Weights of a small multi-label audio tagger.
Model: 1.44M parameters, log mel input, arch crnn, norm batchnorm, activation relu, depths [1, 2, 1], widths [128, 128, 128], rnn gru.
Data: trained on drum patterns on synthesised drum kits, 26041 training examples, 38.3 epochs.
Rows from block 2 of a small multi-label audio tagger, named by matrix and row number. Each number is 500 + 25 x the weight over its row's rms, rounded and kept within 0 to 999. All counts start at 0. Numbers have three digits each.
After each channel's rows are labels from the 100 clips, of 14848, where the channel reaches its highest value: "peak on" is the class under the peak. Only what is clearly more common there than usual is listed. The data: drum patterns on synthesised drum kits.
# conv: width-5 conv (model.blocks.2.conv.weight, 128x128x5, each kernel summed), inputs 86-127

conv.36:480476504472512518507505520547522484474509471470422498473549507503483472503492484478496491499547504470510456518486500518486517
peak on: clap

conv.24:515496491511454427485468494519518513489489510452513487487481508509504511486461523453473504494517498495479518517516492512450485
peak on: rimshot

conv.46:510510506502494413493513514513507495484497507424511498518463501499504503509497479515514494504494508500494479501506492492412510
peak on: low tom

conv.2:506503526493506501521497486495457530486495460550503499515513533509519504519477482480472515477509502473519510497452509491491530
peak on: shaker

conv.81:498470496495494462518513543533463502517521502491566474492511471455488458464517523539523515471485548505517504520480517478495499
peak on: high tom

conv.57:475484524467506494493524518448506494518468454474432491491515487535463445481515471501511514464518480509496522472491506490475505
peak on: kick

conv.19:482469480483499456505535511485497488516512485485490522481533514502489496508498494503514492470510512469499495497487499504452511
peak on: kick

conv.93:510495527488458506492479498459488488472485499487472455440514504525479470464518475478513532521520487505494489503473473492542506
peak on: kick

conv.100:493502471504474501524502473455535508491477503491502512473526496499473491494531479456474501505549486528501448474505479476519486
peak on: cowbell

conv.20:510521479539511492514499472489502478493489542488499473480514533533475521470510548497512504491494449474473486576470456437485494
peak on: kick

conv.18:525492483528484464485489475481498498470495525466510484464522501491479472485523490431460523514509486501508504480460477521498457
peak on: kick

conv.22:522519523529443503493512482482490506479489506539510462454438499516511525463499520486503515540500511492491470510501493531475527
peak on: kick

conv.9:502484490497513506540434502503532489502504511511446485509491506418503511470523512511487487473520502470510528443492488479490512
peak on: rimshot